Rows from block 3 of a small image colorization model, named by matrix and row number. Rows with one number belong to one channel. Each number is 128 + 24 x the weight over its row's rms, rounded and kept within 0 to 255. All counts start at 0. Numbers have three digits each.
After each channel's rows are labels from the 100 images, of 14848, where the channel reaches its highest value: "strongest on" is what is common among them. Only what is clearly more common there than usual is listed. The data: made-up road signs on poles.
# convs0: first 3x3 conv (model.enc.1.1.convs.0.weight, 128x128x3x3, each kernel summed), inputs 0-127
# convs1: second 3x3 conv (model.enc.1.1.convs.1.weight, 128x128x3x3, transposed, each kernel summed), outputs 0-127

convs0.107:151102115168082134134131135120152169113116139110155149144105120132118134112100165144133133118124165096116082122131116131124113148107138105116088109206096102132133128146159123144128129119138134185137162141066089111112122133155110127144166121146104118085099127140169097139117151159111113199119110117135118148131098131115130114148101085158076137108084158105142130119138117151123140134096
convs1.107:163165197130143103135131135095127116125122171140110135110151147112165131129141168148168171150155111131204188139155148149159147141108121126109180138064151125121119105150141126170134127169103147092126118129172109143108142104135119144123120117143167141127162122115106149147116132169142124127122151131127174137155144148149163157154129138134117120130158151137158101139126127130126111101163
strongest on: black face

convs0.74:129138136126094092116100133145180109145123126157146158102130105117125161158140174083178147130122116130129105098112109134174147167113155130119148143149120098133148137089169117124140117126134115165129149122143076129157130077148094072139151143109146119081137142137189127147120125117162158147135127108104145127131111113153112132115178097140082118166159128108130124125142166121104151085121
convs1.74:112131119106139104143139123083151107096124077144127085101149150131128126106098137130128111134102159160171139127102167155130123074104154105129148136114163119186101103136119119137123128153113109142073111128125135111121121135120098113132115108118166086142109192126111171112162120147149086140096158118149108159119145162082124115143111129148121141113141138128141085151147106149142144150060
strongest on: triangle sign; brown face; black face

convs0.82:117166113102114137112135143109123106084128133143085134142142126113139119086121137132133133128164103077110119132178122120123131141115068121152121119119150132128136128122102095157152103149133137176143102101075164176107093132111108133099155117096114146139141130095106098145138155140140133119108124151110145090119121122181124122101094094182178161116149115094114113070121149163155094139145
convs1.82:131147134113107109125150100083115145122115133140120153131136078143115102083130112119167147170127096182147100111115102145130153133119150105122129167154136122137132145129196113139219121101123127180123157154125123117115121113160116125116128132124120146147136185136128097170105089104146139114144152118169124142129148121102130113151120164190121106126119116119137147115106099150104104094097
strongest on: orange face

convs0.106:106121095152162149125145158150129120133142209145143134136120159121135126127105108158141122107085107118130118125182106095100141141090143154123116142143138120121074173124133164111139105107102131137175151128101142110136122116085112147146117126144133135134098120147142152130105118116163148119133081144068150127142094090121150128085138171164119166096084164145122105147117125087118094111125
convs1.106:157104128140157074145123138156113097095126125156135110171107135130132146132161075101103122121103122119106152118107136146122145147129095103138149116119104136112091177145083125133070101084141146170103149127115132148124090132143139112148119128113125140094142134161164138132132136166116120118132071099075100150185121122117150104145135148152151113102139197126141117101150158136164137123139
strongest on: black rim

convs0.41:168143071178170135136145138129127146124150150170114125148112113069110100145156133113116132127150117106103054138119095130140099094091116128137108122179108109122152129131106119092124107115141161138139133161091099184126113081115112097112120093145150141097084155106148125110129151109098111107119133147125120110134138147132120104109097110098125145125135135128186132157133124120077125119097
convs1.41:142107125103121129133153145137148115151058109159154168110119131193155127115145138094107122109162131080124193103122116119122121137113118100115127094107125116113156113099078127153137105127104121113112134160151094175129136141139156130159137133124146113124166148157094138102122103116142152131170132191140114163145138116138107097129109097167092137153105120107095133088154147146094152122140
strongest on: purple face; blue face

convs0.46:131125106137119147105165109160152128105172097148151120166123080148100138119151134132093180120058126116135106163109111103131125117132106130096120114154119126123145120147115132114091131136184100118098104125107091138124123158118090119128114100127077165119116098151087135181118113095139119131175114120126103113136166124121118141150153138130106138086124174134109102105185103134106092117109
convs1.46:149115133106093098139137128169087168135150142124147131118122130133123126098128110131123100117170142116149138118130165087130088120111143119186138152095150145121112077184136117132091160126119140130088115123134176143139170153116151131132116114097192131139099151078100098140143105140129110150173113129152162125121169160155116119116126100108115126110108133132121139085089103173159145119160
strongest on: triangle sign

convs0.103:094133136171137149129120107106150126145153124117125147115125146120121156108099160099107111107125118120135157147111118084120111126148111091092167110120128142135118115125132123143127103113084116107167098113149185138122120113131134101118121120158118097157124124201150102106098106160130142120098106181079128084117104103148122120074128132164162111185090166127118101117082144112113114099157
convs1.103:117101110111141135087140102117123144184100175120116177155116124133144127141164151140142129181079133136123138147140115146073136132147161115143137101119108097126129092116119113125166179098133114132121128113091081141141151152166161129155112136137125112133143111144112143139144148104104106156129138067125091123152127165119131125102156116087141133146130129148077115111090106114109141154060
strongest on: white face

convs0.45:152131105138116175137129145098130180157110158132120131123153172098124096113126177126096111129127038135107106116133159157126115114135088107115118111127102140155135179113116121145168113119090176145113155105142128092113135134096165152118124144123092146144120143136124152090098099176146125134125106113120114102100128122102147105140130155099127121129108068154122166163106132099135153125110
convs1.45:140108129157146127150171158109182138137127113120147136129140188122088159132151162125145152101109112135148110120118119124150142119184113137102133135124173115123149134124149140101131130070149105175180173134102129142107104151157101121108134163121144153157149088145122142128122152121115126160128117124122111147107157167138141137131098113093148161102122105153128087172153108119178154174093
strongest on: square sign

convs0.52:104108119141103150097148130115146161086117151084116139136131153155151137132145111107109145119104194085110084130135085143122117146129097127124169110162173078121105150139164089114109142106105162089118136111150106117106089110143067145125114095128101143131140154125202163129124152131121159150094134153126139097109124152127152155125114126168109129131110129124104155130162148129115132140152
convs1.52:126111123162119160093156139121115106170133115105143109134118097131126125116107134154112167131103145131071173178130119111153169135134126164138133169172182134127137141155109150154101148096136139127135107121165172158153153139123112127155135132138101141109140143151132119138143106110107156049128090170099147155134152140138105141167105120076135106148153131093111148110120142097096121109146
strongest on: square sign

convs0.80:106138113137082146154141133097176119110116131158125091136097126128116106132124161123087141104151089094144096135138153141100135138117107107137142112128150148156114103126123139123158113140121149124127096154154077129115110184117139113119096138106145103093100142149125148120121158135157106149141136153145085160137132128197141106099139111109096077063106177094134128136088123114156172137107
convs1.80:141122166096121127133158111097179103138143153179133114130142150102168112101153161118130133141092111141115180150157143146148132121122124112138146154122144126127124146115106179090143145129126107142093140092105147111152132162112120125142145137124114137113073110108126179139096145147168118109155138119076152156070143126130103116113151086116154143123164133162131095187128108103096115087136
strongest on: triangle sign; black face

convs0.121:104133101105125098141157127143139098132165110170130124083118094115096110120106131112148133133081120090136119126133117094154185157094146122059139126119129101110121139079098112113141156123147139111134101162165134092146124184158111099079122125134109107172154125142092104110113096112143118100142115114116133106115119129121135154103124131124115118215103119117091127118151130117162134139115
convs1.121:167121148114112160116121107113112131117122132129143160114142124132159116128156096113146076157119154083108131142118142190126109121103190092120087131139121181142139141125141103143151155134163143132183146115136162084140130106112116105108115102147134132103130150162109107093173120171115162146137113123120121141113103113084136120145151145111187154148103123111136109144138110100153146196138
strongest on: black rim

convs0.64:115145108122189120102118098142132148137107129118097165141148133150132097144144175071140137096148137116097167126108145122113114098142095146132140108147114064119121140122141119090135106151106115135156099111127152084129131124106116081143131139147085170116169091106131134136100124115085125147164111194110076179109090131104147148137122147128113118078138147127112134123107109129110122119112
convs1.64:129084130119076131108104119147102115101148159157128114129150083131096116107110188156111134169124112131104087106110124107156151135138111145113064137105121138113079143106107103145120112087133147129122087144162156130125113103114129156129131124092133087139138140108122135141157123094098147095158118116158110066146159141102118103129090137107105136138091195149171118120133124128120141115147
strongest on: purple face

convs0.68:143129127162103112130114143145100163142118118171179153142129099142123169097116142110133101180138139121120092150071135088129105121137163165139135131143140149133124101124109120101067105141129092141105136101120108141145143154156100152103137158130144123144113144102130142136124125197126116168153169111146123106137110167155157120136185120144095135128142092109144089087089112117139142095116
convs1.68:085127113119121122128134141109086118124124123170170135133175160119141152138100119086169106140142151107156119116124174120140108163160128100120149110122103138166103129113153089113121057094143116175127125121148076151092126165110125114116130167137182108103148114170134099141151132104142125138137111104103132097129124141156141109129121135117117080127136125141191121174145138171143126146116
strongest on: triangle sign; !

convs0.8:175107111121137138107118129155114108117124112189128130113163102124135147145117124099122158150140128129096118152144137149085129127113086096150102144131140115141140119117099099100181160122118137121140110119140098151134135143111127158097117084093139057097106119097155109090107123109154156149105136110153131132120121133185175077089088122152123161145135103082163151121135119118094093124133
convs1.8:171130136103145099136096163103117110123098129158122105132133100124133093064118119103163112176133117090113119065082177162123112164121110119134141148135120101128127113107104093182166110096111076110158097141103127096133090106139149103162132108121132098115129138142123119138127156102125129121121109082095133117164111145131107139142084134163106150107098149125121127094140143112118126094129
strongest on: black face; brown face

convs0.32:142119142116126115109103113084132142118104092087155160177121097089090142089131148098108115162101157085109090169131131123129133101103104132157127114158142139144110128134132128111140104146135107135132042096096125112079143125133175109082096109106112177171152115131140142103115097125126144144141173142137115116145139119131093164096150114114137135155150152148148127150132142107142129104113
convs1.32:090120140125192143136118116116095111140075107156162141098149117124158128185172137094127135122081111120134146127122142149166147134152108117166133100106143166141161123139154099155103111113130120080141121096108118085117140168116145102144162136144157163147130129134128174123159101115143150123102171157105154163127147138126157119140110149117109149183111133113124126114130110111113122102068
strongest on: square sign

convs0.87:142107109183101112102100108125104168131097147114141105153136105117110138129119093148135173129153126127139082133120117139079121084129100171122132140150113106110161143189139104153165136146125135128170112068121082096155114117133089128141131129093135140117138173102180100137133150124140111115145115156109132124135112124104099144095120100137082158119076127120135117134166120173144109107131
convs1.87:117115134131094136172100096124156114144145121134161121131081134127110169096114115127154098112072124161113174122196099125151125153125094120115146102152100170118135172149102131138151137111111142138148132145094164176133150133163141137099127149116140128115157164107121097130126162116149110116104125140152167142154121146127095119115114087159088116101127112134131091126189109148165100120150
strongest on: white face

convs0.115:106104097135129128131135147115123136110109141138101099148138125089167149129125170156112119135126152104069128119118094156081166086105143103128100140106090104142109094137126091136145113191117139147100137132114129107122150098066127135141127146152160163120138137109132130123149098142143118103106104118188130139123093188123115092146124172140139156066097122110159129139147107145111150118142
convs1.115:129118118109127129092194156096129083138132100151163105139139105145118137102178150097123130124146172120125138139125117110099167157126090103145135141126112121136151115125129122161151115146111106072102216139123160096130130149146141182120180131089129108114124126126184111141117114127101155149126146121113125109118132131084177086117107141125124154134093132104145122120129137094152111144114
strongest on: purple face

convs0.24:108177101126127122145138140128124154143162133110160131169065086149123142114129116083150083142184149113115125098120105134168110154105114179127103134111126142121156109086128127127133093119130106183124104149135108074105142113144112117147152141117108131137135158116144097148146134114122115112155091176072130134136092132176122086101106116130133110128105105102144087106155138136102101131128
convs1.24:121149118127083154140119120171123131081145123110160144118115116152142117099116120128120179158150098084130165129104137131095112195132135105150118130100126132124133145148140100163189083121123106159139154130114152135136125124138137129152194090134129136131133155098166102166139126119132148129161119158147139156132123149127151103093112114212128121087118099117148139104111085107111117137143
strongest on: triangle sign

convs0.94:137105145130127112150118096134127145125104074149111124169105141139109126114052109094132143132131098067126118128082152128091156119134080128127124145100136121137125095118100158103103152201119141115128117082173139128092141107179126089138140115144111124154165110153122153140149133107128112171134122161147116108172143160172143113118112104116145117148135130111088161154146128116126119124123
convs1.94:117124131081121065162114102125130112150111166136120141120139131197117121152103124113107145118160102133156104144114136160126104135089152155148167133122120098143118104115134103112123149104124137079156113111087092148120139179137146173115075123111096117108153133095158146112132140175139112098144100092141168127127121161119127160118108156103127149093134147120128167123110123106097088136089
strongest on: orange face

convs0.102:162129178099121153095111107110137123127123102107089112144090124161075130112109084114126144145165130127189106123122109136128171138144127074136106132147096156099101149166112133125120114136164131106150135120131154122125113132132113153130138159116104137124107113154154150163084184124075100140162133134128097122137157106156131134135140066132094142105120159092116130143152146129129120186106
convs1.102:135204118107148163114154127148113155103159144097159129090094118095114107123099124138167150148108126154104139136127130130124140116147093118142131114120143134139147104120162081105129116153123125073154094097168139092144161152128137126110126131100108138142163110114128135164123134167148082138076109103112183127066133156110129134094136124118118107139153181152159113109126135102133100152136
strongest on: black face; triangle sign; brown face

convs0.44:179120128145100094132078130137174160105145142118179130142125121155114122144124116100089130145140136101128161095114086115147100124109128103136130101143099155138105180134165090096118138143076175132135157112138127149102122103139139124138160109145151126122095123103156150127141103141085066151113156096106116139095130135116159144117085120142094122148095106128094135119163161140100131091133
convs1.44:083153115113104133136136112155061143143094146113138161180116140152109101150134109129145137134119115086108130119131109155116147138128155140109104117100129110122151154126152085158101100170164114101129135144121090137168157106161123120093150120124124117171137082145107128095116138132119154163131095115149155167095199141152131196119143130090138122126168150122149141110100123147118124138128
strongest on: black face

convs0.6:137118104152142103147122119102128125156139146146108176171126137118107120096180102093113171137113104075160163135154118090158107110109095138111099121106121137125122113181148101172102072103144135122125168174113164099128154109150119103111113128138119106123131122140136115163118135111095145126113160147113163152123127106135109147122105126130143127161132111124083158099158089147109117146062
convs1.6:127125121100127081156158119150134171155132122155080133183137157187127174127199147102130107100131118123181121142126122130093126150098135161128122121113141134098129124146171119082117159117123147131149106114148134169145100105115103112116139128139141147140137107119133112139121168113172121124141096163159144136097171142150119181132132126141101135127130116142135132135083156163147117164176
strongest on: triangle sign; purple face; blue face